config.toml
bottleneck = "denoising"
loss = "l1"
decoder_attention = true
steps = 10700
weight_decay = 0.09
Rows from block 8 of the encoder, named by matrix and row number. Rows with one number belong to one channel. Each number is 500 + 50 x the weight over the matrix's rms, rounded and kept within 0 to 999. All counts start at 0. Numbers have three digits each.
# convs0: first 3x3 conv (encoder.blocks.8.convs.0.weight, 192x192x3x3), inputs 0-17, a 3x3 kernel for each
# convs1: second 3x3 conv (encoder.blocks.8.convs.1.weight, 192x192x3x3, transposed), outputs 0-17, a 3x3 kernel for each
convs0.139:500504500500500500502501452494500500500526505500502500497361500501213355500400457500500500513500500500500500503506432500487499500502500500500500500500500500500500500500500500500500500500500501501499498500498504497506500502501513500500497508500481482500502637502485501497500500350500497500500500500361503500487592433442480500516503502499500483500501500500500500500500500501500500517515506507483524571514480500500500500503500503517500468478366552513435480501493508505481494499498509501481
convs0.140:474545284478469488443386510507502501500436475500504497485484540500500484493499500500500500500500500500500500483468498500499500475499497501500500500500500501500501500521500500500500500500500498500489530500501500495444499500500488491498492500534491501499500645501492508519500500500500500500500500493548552569500498449289495498488484504428457465485495500501543500500502500500500500477471355409506496496503514505492502500500500499500481450509538500594497428562533498431427490500500490495507
convs0.141:530503502508500334502500500501514500495512534457504500527498500500498504500499499500500500500500500500500500500500500500500500500500501500500500500500500500500498500500500500500500500500500500495492500483500499497499500519501720566000500502502500524501501449500509501503500500500500500500500500500500503503499502501500500500500500500498499500494499500501500500500499498501500500500500503498500500488497504503472500501500496496495490501497503510504501475501501500500500499500499500500500
convs0.142:500499500499541501500500500509502517494499498292482500509500500500501500507526502500500500462500500500500500498501500498499497509504500500500500500500500500500500500500500500500500500500500500500494484500500500500500500506494499508500500500500509539500499501478569632498500500499500500500500500500500490500496520500501999500484496500413500500496500437500500500500500500500500497498539490504496500508296520517999503510497500500501500517503486500506499503529500499496499500472499502500504
convs0.143:501505507499501500500501502509509531493405500504503502500499503500269500500433500500500500518643504500503500500504502473500501500505499500500500500500500500500500500500500500500500500500500381497503500401500492400500502500501492500500498500500500499500340458437500487500500399376500500500500500500494501507511500503505500481500457500304498500465418494500500500500500500501500500347499500443501463487454441507505507516500502497499565501500498500419494478491500500500474500504312500501500
convs0.144:501501505516500502498494499510488500517500447500500501506480523509500649499498507500500500500500500500500500538500500500465112499500490500500500500500500500500500500500500500500500500500500501498480500497473534502500499500501503500495498500500508498499503500501495498498500500499500499500501500500505502499500510499500500500502500501500499500500500500500500500499500500499500500497499504503499500499500507626497498502498478499500507504499500510496501499499500505499499500498485504500500
convs0.145:500460681780792497502500504530506494502703418500449447490497498496475488458500500500500500500500500500500500501510437500500500501559494500500500500500500500500500500500500500500500500500500511500501497497499584500495506500501500501499503498500479465500561498497565498613535500500500500500500500500500535499574498495508498500496499500369314500470495500500500500500500500500500500504473500558773439511502499500500499486502500500443476412500500476499621517474502500495504506634494502500500
convs0.146:500540500624509409579534502431499502484500504490501515502361501500500500446402499500500500500500500500500500499499500520558623509494503500500500500500500500500500500500500500500500500500500502497503503511500501500502500500501522503509501500501507499500525415432503477500500499500500500500507500501506197500506316562501393491453501500570501502500496500500523500500500500500500500499499501543490490500520502500501505495500500500500498504502500500505504502486498500500503504807501509500428
convs0.147:500500500496222498452469498510432468432482468500467443593438641521215614497547479500505500500500500500500500500345469505722492493468453500500499520494503500500503500500500500500500500500500495501497501496500468608495499499501407854497486488504496502501501751505472367645500501494503500500500502500532500496499443537526594502512498502461534519499511497484500500500500500500500518501657456535589500487500567499643525521543508501507500579446498500498618508492503499500503499313499504507550
convs0.148:500500500500500500500500500500500500500500500500500500500500500500500500500500500500500500500500500500500500500500342500500500483404500500500500500500500500500500500500500500500500500500500500500425500500016360500453500500500500500500379500500500500500500500500500500500500500500468500259500500500500399461500500500500500500500500500500500500353500500500471500500500500500500500500500500359500500185452500500472500500271467500479434500500500500500500500500500500500500500500500500500500
convs0.149:500500500500500500500500500500500500500500500500500500500500500500500500402500500500500500500500500500500500500500500500500500500500500500500500500500500500500500500500500500500500500500500500500500500500500500500500500500506500500500500500500500500500500500500500500500500500500500500500500500500500500500500500500500500500500500552500500500534500500500500500500500500500500500500500523500500500500500500500500500500500451500500500500500500500500500500500500500500500500500500500500500
convs0.150:506499455500495483497492503456500454451478503500524506520500505492489453509468502500500500500500500500500500486536503493500502501520500500500500500499500501498500500500500500500500500500500394526505472501500498510495503485493506502503460510500500278563516237533522394496499500500500501500500501499493053852454503500493503533533500502478497618495501511500500500499500500500500500500495499500499498501603511501407507498500500556513605516520508515510240525491464505731500496482501496581451
convs0.151:510525738500513502500501501501502487503504501500511500512500547540504500505501500500500500500500500500500500500497500498496499499500500500500500500500500500500500500500500500500500500500500499500509500500499499495500517500667440501662504501502499500579500476500499503500500500500500500500500500500505510508501670512506510499561482428524500500525500500500584500463500500500500500500500497497268500499500500500500480497473499500500498499498500500492525511500500499500500500500500500494500
convs0.152:500698501520499499517498500601623499511530530509545500500411500501468495500499500500500500500500500500500500501487496497504497500501490500500500500500500500500500500500500500500500500500500505502500499538500498499500500529491499500500500500500523534500551512498509414500500500500500500500500500500512488432499483483522000469500500564249443500495500499500500500500500500500500500500654443498501408500507497501500514500500510500500485500497157500500499500500499500489500506499499449495495
convs0.153:501626498500462500500601503513547561465476491559701500491501500499500500488508473500500500500500500500500500510502500500500500509500500500500500500500500500500500500500500500500500500500500500500500500501499499425501534501500501500500501499500511528535498499490500500527500499500500500500500492500528501672499332499505500500500498502506530531500501501500500500499500500500500500463502491500485497501502245501511500501500496532500501527583520500503500500501500500513489514502500507500519
convs0.154:501500500500499506497498506512503500531500497491493499498438503499503470455499498500500500500500500500500500488500503499455468492498487500500500500501500500500500500500500500500500500500500499500502504500499500500499478500500498470496369494494351534573478500434376499485499500500499500500394496500499477518500538497497497493828542086301498999499510702500500500500500500500500500502315440536500488500497485496500499501497500482428500399502544523514435498507498501500488502500446499499389
convs0.155:500485493499498487502500500500502500496506513498499506498592500468500493489500492500500500500500500500500500492110496501505500500506500500500500500500500500500500500598500500500500500500500000500500500500503502500503500500498500501500501502500501498500496500500498501500500500500500500500500500500513503502524505506509488500500500500504515501604500503500500500500500500500500500504503506500500508503500500503500500500499500500500500500492500484500499504504502507499491520500500506502500
convs0.156:439443502500497481520499513648660503784741523500569464501551596520500516582601656500500520500500500500500500499497506475499498499495431500500502500500502500500501500500501500500500500500500500456497434408479365481500497500497500495501500496491503532499475490494543178498500499499499499496500500500498499614532575498853411413618506492511654506469500763500500501500500501502501501481469484498555499572489496509506500515501500434461500452492500500396489505442480500500498619516502501500565
convs0.157:500500500500500500500500500500500500500500500500500500500500500500500500500500500500500500500500500500500500500500500500500500500500500500500500500500500500500500500500500500500500500500500500500500500500500486500000492500500500500500500500500500500500500500500500500500500434500496500497401500023500500500500500500500500500500500500500500500500501500500500500500449500500500500426500500500500500464500500500500500500500500500366454500500500500500500500500500500500500500500500500500500
convs0.158:506501504534529830500419500495506513486498521595485593503502570496500500505500500500500500500500500500500500500500500500504454500529501500500500500500500500500500500500500500500500500500500511522501500523500524605084500495499485496463484484612427496498491500389517496637500500500500500500507502500508506500504612445584498466338453503514501494521496500500500500500500500500500500534503504499433500508486498499499500500487510500500499499500496476498472498504514500500498501500500646501619
convs0.159:419501499455487524484497500482521523499519605495511536496524478501662652470498426500500500500500500500500500500385500500500454469499501500500500501500515500501500500500500500500500500500500500499388431502499500484474500503496499521487450500492470501486498500493500498500500420424483500498500500500500513501499499496500500499504500468530506504411500484501500500500500500500503513500476498482503500364585496475470455497674505385399497399497500498508500498490500502499506514659616314500500
convs0.160:500171434500431500500500500500500500500500500500500500500500500500500500500500500500500500500500500500500500500500500500500500500500500500500500500500500500500500500500500500500500500500500500453500500500500500500500500500500500500500500500500500500500500500500500500500471310438500500500500500500500430500500500500500500500500500500500500500500500500500500500500500500500500507500500500500500500500500500500500384500500500500500500500500500500500500500500500500500500500500500500500500
convs0.161:409501500504281465499501494501563541500488589501505524352502582500673509496502502500500500500500500500500500500495500501503502501498499500500500500500500500500500436446500500500500500500500502500500510500501503500500500500500501500492502500500501500526510698500500533503500500500500500500500500500498574495500500408496489521509570502500500500500486501500500500500500500500500500500533496500478500500503500509544511500652569500544502500509458501500504500500503500501501514500500500500499
convs0.162:511501501500501504516505500505501500502484496498500500505502498495498500503500498500500500500500500500500500493500496500493500493497500500500500500500500500500500500500500500500500500500500565500500500500504491499472492500500598528144492500500499491500500499500486497486500500500500500501500500500498459497538499500419488500500496500495500504498501501501500500500500500500500500510490501505498498500393500502500500504500500491499500500500500496501377491558500429495500495493462498500500
convs0.163:500495500500444498499393499502474501331482448497460500500362503497505501649433500498500500500500500500500500537500489503497482501547518500500500500478492500500500500500500500500500500500500499500498492505501500491500501478531492502519500524494500572504509498488513490499500442428500345337500500500507500503509503518486483476497500501473497466500499484498400499500500500500500500494386500530283570276499291500727517502501509494500505503500500500467495500652499517459508506561507524498552
convs0.164:527504500500502513499499498502506501579500533494488520508496496502502500503483330500500500500500500500500500497500500498500505544511967500500500500500500500500500500500500500500500500500500504500500501528504500506500501500500500500508507500500555491494500498496506501496500500500500500500500500500475451499500492500500497500504500500495499500501502501500500500500500500500500500500488501500500505499500481504500500501500548488494498500392502502499502501500512499500500493496495481499463
convs0.165:456516131500442283477496724507500500500505499500489500491511500498499498506496638499499500500500500500500500513501657501500500500500493500499500500500500501500500500500500500500500500500500497503464505500500500500501500554501502501500507499500620632499501501500500569500500500500503508500500500500521499536500386501498804513500501502457487499500493471495498500500500500501500501492495412472500500504506741590501507513511367500489500504503502378500497495501490505515472511488500480497495
convs0.166:551518488538527506444498500429496485518501493667505500501541531509441338510493572500500500500500500500500500498501499500500494682505500500500500500500500500500500500500500500500500500500500495511505500526501500505468501472472507504508500500513500500279332500498504500519500505500500500500500500500572512478372503498514498504493500500394500500403490494500500500500500500500500500495502473512503578514499443484496498506503500500499501669453500500500502509457537522506501708513499498504494
convs0.167:500500500500500500500500500500500500500500500500500500500500500500500500500500500500500500500500500500500500499500500500500500500500481500500500500500500500500500500500500500500500500500500500500500500500500500276500500500500500500500500500500500500500500500500500500500500500500500500500500500489500500500502500500509500500500500500500500500500500500500500500500500500500500500500500500500500500500500500500500500500500500500500500500500500500500500500500500500500500500500500500500500
convs0.168:500500500500500500500500500500500500500500500500500500500500500500500500500500500500500500500500500500500500500500500500500500500500500500500500500500500500500500500500500500500500500500500500500500500500500492505500500500500500500500500500500500500500500500482500500500500500500500500500500500500500500500500500500504500500500500500500500500500500638500500500500500500500500500500500499500500500490500500510500500500500500483500500500500500500500500500500500500500500500500500500500500
convs0.169:500500506500500628499500512531500500500500500500500501500500500500500500500310499500500500500500500500500500560635500505509500500502500500500500500500500500500500500500500500500500500500500500500498500500500500500500520500500500500500500500494500536499301500389500507499500500500500500500500500500500518504500640626500533500539513500500549717501501500500500500500500500500500500500500504500500500500500500504500568500500500500500500500500500505500263500530500502462500500500500500500502
convs0.170:500502508502510508500500500499500500500500500500500500500500500503500500500500500500500500500500500500500500500500500500500500500500500500500500500500500500500500500500500500500500500500500685500500500500500500500221500499500500500500500500500500500500500500500500501500500500500500500500500500500492491500486494500500500501499500500499500500500500500500500500500500500500500500500498500500498500500500500500500500500500500500500500500501500500506501500500500500500500500500500499500500
convs0.171:500500498500521463500500516500504506450503501501501501500500500455621620493512505500527500500696511500502500502501500500500370500500499500500500500500500500500500493500500500500500500500500501499501497482501497476500501500501443498480500499500500474552501473492501475584500500500500500500500500500500500513473493500508500445500436500494512500500487500500500500497499500500500500500381500500421502500455470505495464507467500492428500500500515500399500479494500563500512499509501513494500
convs0.172:489500483493502500500500500501488500500500520506528659497597514515495497499505500500500500500500500500500500495506499497497555499708500500500500500500500500500500500500500500500500500500500511503515500500499500500500499500505500501503500502496500504499496501499515479502500500500500500500500500500424499320499489463493446480494544540499502500499499570500500500500500500500500500500499504501520512499495501495500500500499500503649505513499502501484486505452477502496500494500499494500498
convs0.173:503549500506500499502500459501496467499509515500500515473490471500490500500500500500500500488500500500500500419366367500504500501477500500500500500500500500500500495500500435500500500500500314476500502496500425394339496500500532516500500500509497498500539636500497500500500500476500500296500500323510499500498498500382500500501500479514512499500507499500500500500500500500500500158137500500500270328419326500498500538505503500421500480500498503629567505500500500500485508501499512499494
convs0.174:500500500500500500500500500500500500500500381500500500451500500500500500500500500500500500500500500500500500500500500500500500500500500500500500500500500500500500500500500500500500500500500500500500500500500433500500500500500500500500500500500500500500500500500500500500500500500500500500500500500500500500500500500500500500500575000500500592500500500500500500500500500500500500500500500500500500367500500500500500500500433500500491500616500500500500500500500500500500500500500500500500
convs0.175:500500500500500686500500500500500500500500500413500500500416500500500500500500500500500500500500500500500500500500500500500592500500500500500500500500500500500500500500500500500500363500500500500500500500500500500500500500500500500500500500500500500500500500500500500500500500500500500500500500500500500500500500500500500500500500556500500460500555500500500500500500500500500500500500500500500524500500500500500500500500500500186500500500500500500500500500500500500500500500500500500500
convs0.176:500500500500500500332500500500500500500500500500500500500387494500500500500500500500500500500500500500500500500500358500500500500500500500500500500500500500500500500500500500500500500500500500500062496500335500343449500500500500500500500500500500515500500500500500500500500500134500482435500500479500500500500500500500500500500500500500500500500500500500500500500500500500500500500500500452500500500500500500500437500500500500500500500500500500500500500500500500500500508501500500500501
convs0.177:492694490499500500500458509501485505508457502500489500504632545501500502501499500500500500500500500500500500500282500500311500496473500500500500485500500500500500500500500500500500500500500499612482505500501497463500500500500500500500500501501500498500504491501524521500500500500500500501500499500500538532494474500500494502500500501496458502500502509500500500500500500500500502500500526549509497511503501493481500500478500500501494500430500491437499502527495500500500499500496499500500
convs0.178:368477493499500498500534549451401492321495484518496472494474559500499596504500500500500500500500500500500500514503485509501490502501500500429500500500500495500498500500500500500500500500500500500491500483427468500498501510468520514500702479487502516507388504500500519500500500500500500500500500500496471505498459500797502059493501501464496338500455486500500500499496500500499500495506500610545497500505876502501498507540516486503500562510513522488509655487375579519500557544500658508493
convs0.179:501503476507522467502506509468475503528323517361454430534508486450500598500501501500500500500500499500500500502500501496499500503396501500500500500490500500500500500500500500500500500500500501564500509501556501501499491503476500500515496500501501510597405512514593473463500500500500500500500481500464499546379498504999500161491499499495500500506500501500500500410457490500500500500500501714508195500470490500392499501504506483501500545500555446552500639415447676597652944419498558514505
convs0.180:500492501544491503495501484525500500485492501424490480630882506503564499500501419500500500500500500500500500462501495518500469500501498500500500500500500500501501500500500500500500500500500462507516516526495534479500474432472505482495514498506465541500498500415499497500500500500500500498500493498499518498499603503518548495513499472494513505504501479500500500500530500500500500496505502494429436539640334502502536442461430477468498408503480500414348495548502508508508471488403339474483
convs1.139:500500500500500500500500500500500500500501501500509500500499499479398400499482553500500499500500500500493500511500500501500500500501502500500500500500500500500500491500500486500479500501510497497492496497500500500500500508500500500500500500500498500497409500436494501343500508500500500500500499500480561500500498440499498503502502500503503475499500509500500499500500499500500500503522423511519504505535511500498570500432524500499500500501499476498471442500410500507500637500506500510500
convs1.140:455499500500786503501500500500520513500505520497500503750481556500500500512500504500500500500500500500500500499501503500458499508388500500499500500500500500500500500497493500501500500505500500499500500500509517500539500500500499503501500564500499635490500502506500525501500506500499499500500500503493544609499500511499504501533147473518478490501533502500500500500501500500500500496490499496704509554519503567531517496499500500496500500500504501497517501505500472500501459497500482495497
convs1.141:500514500548497432503501463516500499511500500531500500500500443485499494500501490500500500500500500500500500499499536500512500500500500500500497500500499500500498500509500500500500500502498508503497509505500510506500500500500610500000500500500509500500500500489497503500500494500501447435500500501500499500500499498500500442524500521584500471502502500500510501500500500500500500500500506578503509500486504500500516502500501500500502500500490497494119500500500499502503500503508502500506
convs1.142:446500501489494519500500501500502497498500495497500499500360505485500507444397499499500500500497500498500473500501498506509499505542501500500497500500499500500500500501495498501497496499481500498489500497480516502499501500500500501500506500500424538501507513502505500464500500505508501502514504521504302534503498501500999503509495501501427509395493500500500500500500500500500500482500494500500499523333500531503501500547500499272500502500500498500500500500501518500516517499500538500525
convs1.143:500500500500506524500500500500500500516539536500576499501498500499428500501498500446500500463500500386438495500500500500500495500503506500500500499500500491500500504500500500500500488495484498500502500500501500496502500500500500500500500513552501456505472504495500500500500500504500500500507519520500497500500477500500502500498475498416305531500500503500500500500500500495500499504510500595509498511497470500500619497500500500500500500331500275426468505500504499500500490500503499514500
convs1.144:500500500500501520500500515500491500501496496491506499500502500502512504500500480500500500500500501500500500500500500318222248500500500500500500500500500500500500497496497488483498500493497500502459503512407496495360500500500500498509500500500500502478500500500499500501500507504500500500500500501510500500501501501500501500502501501501500546500500500500500500500500826500500500494500494500514529498496496460487497498497498470489500506501497500499310499500500500500500500492403501500487
convs1.145:500500500500500500383500500500502500521501499500511498500499500496314500500500447500500495500500486500500500500513500500498501500501499500500500500500500500500501500503500500519500500511515500500500500498500504500503500503503500503508500501503503499506605500546500487500500500500500504500500500499500500500500499511486392496500478499498535435499500252500500500500500500500500500495500496738491492500509501500508501500502500500508503502496503501501726500494500500501500501502500500502503
convs1.146:253500500475500507500499500500498500498500499500500499507500500502500673500474500500500500500500500500500500498482488690500484500509500500500501500501502500500500489497507500500519500500505499521502500501500500502504491500500493500500500500500499442541501195616501414506500500496500500482500500499452494524497500500636463500510501458346499493496496500500500501500500500500500500500500457500494500520504500567500501501500402500500500505499500514500678500500498500505500500519485497502500
convs1.147:500499510500669497500501513499520546498500541456500509548205493470753502498497507500500500500500500500500500500538490500460563500501497500500500500502500500500500501500503497496500499494500499503500499503503500500521500500500520500503499500498435523491500359523545394499500501497503506504505500500498500562498541591499501501501498502499500514501509495500500500500500502500496500497675755643500502512236470683500538500510443502426500500501500500514510500500500499500560495498442500501496
convs1.148:500500500500500500500500500500500500500500500500500501500572500500500500500500500500500500500500500500500500500500500500500500500500500500500500500500500500500500500500500500500500500500500500500454500500500500500500500500500500500500500500500500500500500500500500500500500500500500500500500500500500500500500500500500500500500500500500500500500500500500500500500500500500500500500500500500500500500500500500500501500500500500500500500500500352500500500500500500500500500500500500500500
convs1.149:500500484500500500500500500500500500500500500500500500500500500607500516508500500500500500500500500500500500500500500500500500500500500500500500500500500500500500500500500500500500500500500500500500500500500500500500500500500500500500500500500500500500500500500500500500500500500500500500500500500500500500500500500500500500500500500500500500500500500500500500500500500500500500500500303500500500500500500500500500500500500500500500500500500500500500500500500500500500500500500500500500
convs1.150:492462495499500500484512500458497418438439396489495411614436707500496732462482500500500500500500500500501500514500500500503500501501501500500500500500500500500500479500497499498495500493499482463484477481501500489501509500500500500500500499502499219671529000494547049487500500505498500500501501501498071615521313637520635547502842525162500579499537565494500500500500500500500500499502479759500455586502466501491499500494492478387412502433562515480500554490503503639514504554501512512445
convs1.151:500500500500502500499500500500500494497499491494500500501499500500503500493517500500500500500500495500500500500504500500491500500496499500500500500500500500500500500500500500500500500500500495500488500501500500500500501501500497497525493500500504507438500501422493548500500500500500500503498499499503500496500499500495500500500570500499489495583500505500500500500500500500500500493411347500500378500501499500500500500500500500500500501500500501500500501514501499555539500500532542443500
convs1.152:500500500500500499500493497500500499480500500500500500514497500499500500499497499500500500500500500500500500500501500500516500500501504500500500500500500500500500500500500497493500500499500500500500505500500532505575500500500500500500500500500500319499501499636500216509500501500502502501500502500499620501502501500512045500501499501500500500505502632500500500500500500500500500506513500572506503502502500500494500500497500500500503500492500499495608500451511488500501500500500500500500
convs1.153:475400500500500503500486500500479484500500486500500448500500493502504516500498500500500500500500500500501500500457523500500498500500500500501500500500500500500500500499500500499500500501504500500500496500500497497498500500500500500500500500500501478440489499501467360639497476500491500499497499497502461501500507500499306498497500513499502501513501489500500500500500500500500504500501499499498483499531496500534497500500501503500502500500504500480509501499531497500500500500500500503500
convs1.154:499500500500500500501500500500500500556501500496503507510532500499487367500527500500500500499500500500499499500501508500500500500500500500500500501500500500500500498500500504500500496496500498500500501538525503502500500495500497461500498497500491547499459157289607888509500500500500555500501504498507500298499492445499500500498823907000383999966500218500500500500500500500500500693499500502502521511502500500500499498500498500501500485496500493320315500554509499498500531503526512500500
convs1.155:500500500500500500500500532501502501500501501503501500500511501500501499500500500500500500500500500500324500500498500501500501500500499500500500500500500500500500500502505501508501500500506427491500487500500442501514500500431500500500500522500494505337494501501508495500488497500491500498499500500500500500500503522500500513467498306488449455500498500500500500500500500500500500515500500538500451524500500501500500500500500492500500498500469499500503500500500500498495500500500500500500
convs1.156:449492500459484499499500500503503466500504501500501504500442481501549489499516488501500500503500500505501500524501502506505520500500512500500500500500500498501500490500500500500500500500500499500500500500513499500517541515500499600516500509517938761500754579679852712576501501500500505500500500500526500456500500499426500501507500388520509347500500332498500391500483498500500500500511500494503543461503591570533573527522545494509402473498514489509503492500545501545513501548552465506507
convs1.157:500500500500500500500500500500500500500500500500500500500500500500525514500500549500500500500500500500500500500500500500500500500500500500500500500500500500500500500500500500500500500500500500500500500500500500500500500500500500500500500500500500500500500500500500500500500500500500500500500500500500500500500500500500500500500500500500500500500500500500500500500500500500500500527500500503500500596641500500500500500500500500500500500500500500500500500500500500500500500500500500500500
convs1.158:544500500500500500501500500535501500506500500522500500500499492484498495500893743500500500500500500500500500333500500500500436499500500500500500500500500500500500500498500507500502502501500801676526500606506500500500500500500500500500500501501387524485503505471511502500543500508500500500500500499502495500500496496497501497496458500483500567497500526500500500500500500500500500519500505507503500573500501499499499499499499500492500180500499499500500479500493501500500500500509518500500
convs1.159:500500500499501499500501500498459479499501498408471500500500475501768498498499500500500500500500500534502500500500500502500501498500500500501500557500500502500500500500500500500500502500500634500500555518500500501505499500500583500500500500499494852407520304502501500500500500500500500500499495500498385500500500500399483498502495498568499499387499511500500500500500500503500500497479500496476499511504511501500500575548513504500500497500500500500515499497496500500500723891500500500500
convs1.160:500500500500500500500500500500500500500500500500500500500500500500500500500500500500500500500500500500500500500500500500500500500500500500500500500500500500500500500500500500500500500500500500500500500500500500500500500500500500500500500500500500500500500507500500500500500500500500500500500500500500496500500500500500500500500501500500500500500500500500500500500500500500500500500500500500500500500500500500500500500500500500500500500500500500500500500500500500500500500500500500500500
convs1.161:525500500500498500500500500499498500499500500500487498505500500500766500500817499500500500500500500500500500496502500500500500500500500500500500509500500500500500508500500501499500500500500500498500501500502567497503488500500500500500464500500493500500520999500500498496497500500500500500494500500497500500499498496493437500500497523776500500503508514500500500500500500500500500486500500500497571498500501500501501511536501505515500489499500503508502500498500498499500503627490490500500
convs1.162:500500498500484485501500458501500500503501500502500500496500499487500468500501484500500500500500500486496499504500505501545500502503506500500438500498498500500499504500496492499500498498500511503495514505495512503499500500500535500130500500500501500499468500354496504473500500500500500500500501500500500504488491500508500334574581501500500500504502500500500500500500500499500500500500376597503500500500501519500500527500500500501499500504495450497058500505500504504500516501502514502505
convs1.163:497498515500500500500466505501511593534500683500558506502365515720347500626530771499489500497500457458479404500500500500500504536506505502494500500500500500488493502499500500500487487469477451474506500495494495466485502500500500500500503500516500465499535539463497500490482500500500500503512514539472500514500442504502500501489474500483500573500513623500500500500500500491484467501512502694590696514480453512512560527566516500773508496468495500498496501507501499481502500500500499500500
convs1.164:433500486501500500502503500500500500500500500538501500500494500501500500500500499500500500500500500500500500747513640498500502500499500500500500500500500500500500500564500497500500499501499495494494412500500484491500500490500500500500500500500345347500501501472500520504500500500500500507500500503492498497500498499499502500500500499500501492502502501500500500500500500500500500500500499502509512598523528497500500462500500500500500502500563500501499501506511500501498500499500500499500
convs1.165:500500500500500500500499486501506587511500529498448498500495500472631502498500500500500500500500500519500500500500500521498500505497500500498500500500500500500500500500499492500500499489500485499503500500502503520522500500500500504500500500500445490499500526500508520515499500502500510503510512507499035555500544553500522511512500441509501500499500512500500500500500500500500500499500500499500500535500500562500506574495483497390467500499499500500502500510501500500508500494500502500500
convs1.166:500500504500500500500498498500500500500500495497500500471504684503500499519498500500500500500500500500490500507502500507500500500503502500500500500500500500500500497500489406492489500500500500499499497497499498500501500505505223500515500508500485500500219464544409506491500510500506511502500498500500498879496498503500494500500500496490500744497500514493500498485500500500500500499493483500505486552552506529500526538525515499499509500501508505500520500506502535499500868500500500577501
convs1.167:500500500500500500500500500500500500500500500500500500500500500500500500500500500500500500500500500500500500500500500500500500500500500500500500500500500500500500500500500500500500500500500500500500500500500500500500500500500500500500500500500500500500500500500500500500500500500500500500500500500500500500500500500500500500500500500500500500500500500500500500500500500500500500500500500500500500500500500500500500500500500500500500472500500500500500500500500500500500500500500500500500
convs1.168:500500500500500500500500500500500500500500500500504500645619500500501501500498500500500500500500500500500500500500500500500500500500500500500500500500500500500500500500500500500501500500500499496499500500500500500500500500500500500500500500500500336500500500500500500500500500500500500500500500500500500500500500500500500500500493500496500500500500500500500500500500500500500500500504500504500500508500500500500500469498500500500500500484500500500500500500500500500500500500500500505500
convs1.169:500500500500500500500500500500500500500500500500500500511500500635501500500673500500500500500500500500500500500500500500465499500500500500500500500500500500500500500500500500500500500500500498497497496500500500500500500500500500500501499500500500500465500500500500500500500500500500500500500500500500500484291401502500468500500523504335315999655500458500500500500500500500500500550500500500500501500548512500500500500500500381500500500500500500545500500510500500500500500500500500500500
convs1.170:500500500500500500500500500500500500549500500500500500500500500500500500500500500500500500500500500500500500500500500500500506500500500500500500500500500500500500500500500500500499500500500513500500500500501500500517500500500500500500500500500500499499500500500500500500500504500500500500500496500500500500500500500500500500501508500499500502499500500500500500500500500500500500501500500500497500500500502500500500500500500500500500500497499500500503500500500500500500500500500500500500
convs1.171:500500500500727500500500500501500500594600540589500540501502501500501500499507504500500499495500499497495500500500500500500500500500500500500500500500500500497500500500498500500483499499477500500500500566500500500500501500602525498500503500500503490500503526441504499500500500519500500503501504515511503500501500500509503500487500500483499530499504286500500500500500500500500495521501500999500497539500489500605541509500500500500500500474500499500500500505500500500500499491500500499500
convs1.172:500452500501497500501501500500500500500446500541515500496498500500502501500483498500500500500500500500500500500500500498500500499500500500500500500500500500500500504509501495500500500503501500506512500500500500495500501499500500500500500500500500440501498398500400501501499500500498500500495489500495476500500500500500501500610506505500500502497498500500500500500500500500500500509500500539475500522500500500499500500499500500503500500500434499500500500501500502572500500500500500502501
convs1.173:500500500500500500500500500507523511532570502505510501500511500500500500500500497500500500500500500500500500499500501501501581500500500500500500500500500500500500503500500503500500500501500517508668500518500504515783500500500499500500516500500500498601501501467504500500500500500500500500500500500500507500500511480500500463500455495500503309500500497500500500500500500500500500500500500500495467577520521513541541500500597511573530500500500499501674500500500500500500499500500499500502
convs1.174:500500500500500500500500500500500500500500500500500500500500500500500500500500500500500500500500500500500500500500500500500500500500500500500500500500500500500500500500500500500500500500500500500500500500500500500500500500500500500500500500500500500500500500500500500500500500500500500500500500500500500500500500500500500500500522500500500715935500339500500500500500500500500500502500500500500500501500500500500500500500500500500500500500500500500500500500500500500500500500500500500500
convs1.175:500500500500500500500500500500500500500500500500500500500500500500500500500500500500500500500500500500500500500500500500500500500500500500500500500500500500500500500500500500500500500500500500500500500500500500500500500500500500500500500500500500500500500500500500500500500500500500500500500500500500500500500500500500500500500500500500500494500500500500500500500500500500500500500500500500500500645500500500500500500500500500500500500500500500500500500500500500500500500500500500500500
convs1.176:500500500500500500500500500500500500500500500500500500500500500500500500500500500500500500500500500500500500500500500500500500500500500500500500500500500500500500500500500500500500500500500500500496541500500500506500500500500500500500500500500500500500500500500500500500500500500500500500500500500500499500500500500500500500500500500500500500500500500500500500500500500500500500501500500501500500502536500500500500500500500500500500500500500500500500500500500500500500500500500500500500
convs1.177:500580500500500500495500500500500500496490486495497452572731500617494500525500499500500500488500496500500500500360500499134500500376501500500500500500499500505504500500500499542499499500500500482441489485476495500431500500500500500501501504501514316497501487502501498498504502500500494500500500498500492499500498499500500502526514549502499501525500479498500500498500500497500500496480500501500499491501495558487496497492487479500396505231500508286499501438508500500531500500500499500501
convs1.178:500499510504498500501500500484495500499485493500494493500502478500500500501500500500500500500500500460500500500500488500500500499500500504500500500500500501501500501500500502500500500500500476499494488480501360499488602507500520502500504500500502503490500502498502474500420498500500500500500500500567419250500506500000493611501560506542499451500498476500500500500500500500500500504498587602500496502500498503540485500497500502489473504500484500503500500501500520501500501496345501500496
convs1.179:500513500516507501507504500505500504500500501556519501501499497354190497501501491500500500500500500501519500500499496486492498496499500501500500500507501500501500500502500506501508503508508500495499500500500509503499500501501497498498498498500499514500499460503480497501500499476499499474480498476751498000488500724240443610574501469439503485500489495500500499500502501500501500506500624714499346515502495500500521500503500502500501497500499499501621496500498524502500564505400500499500
convs1.180:502624500501501500500485500509450503501459500500510500377330499543559548778999580513529506503500500500500500500486494491500499500500500500500500500500500500500493499498501501503504506513506552529528532539514499500498452500499500500500489500500161500486499503416500732509500500500497496492499500500498500498500500500509500499483500492486500499723497268510500509506509512507507500495508494489508463407498460500501501555503507513500392459500500500500484497499500500543486500500494389499339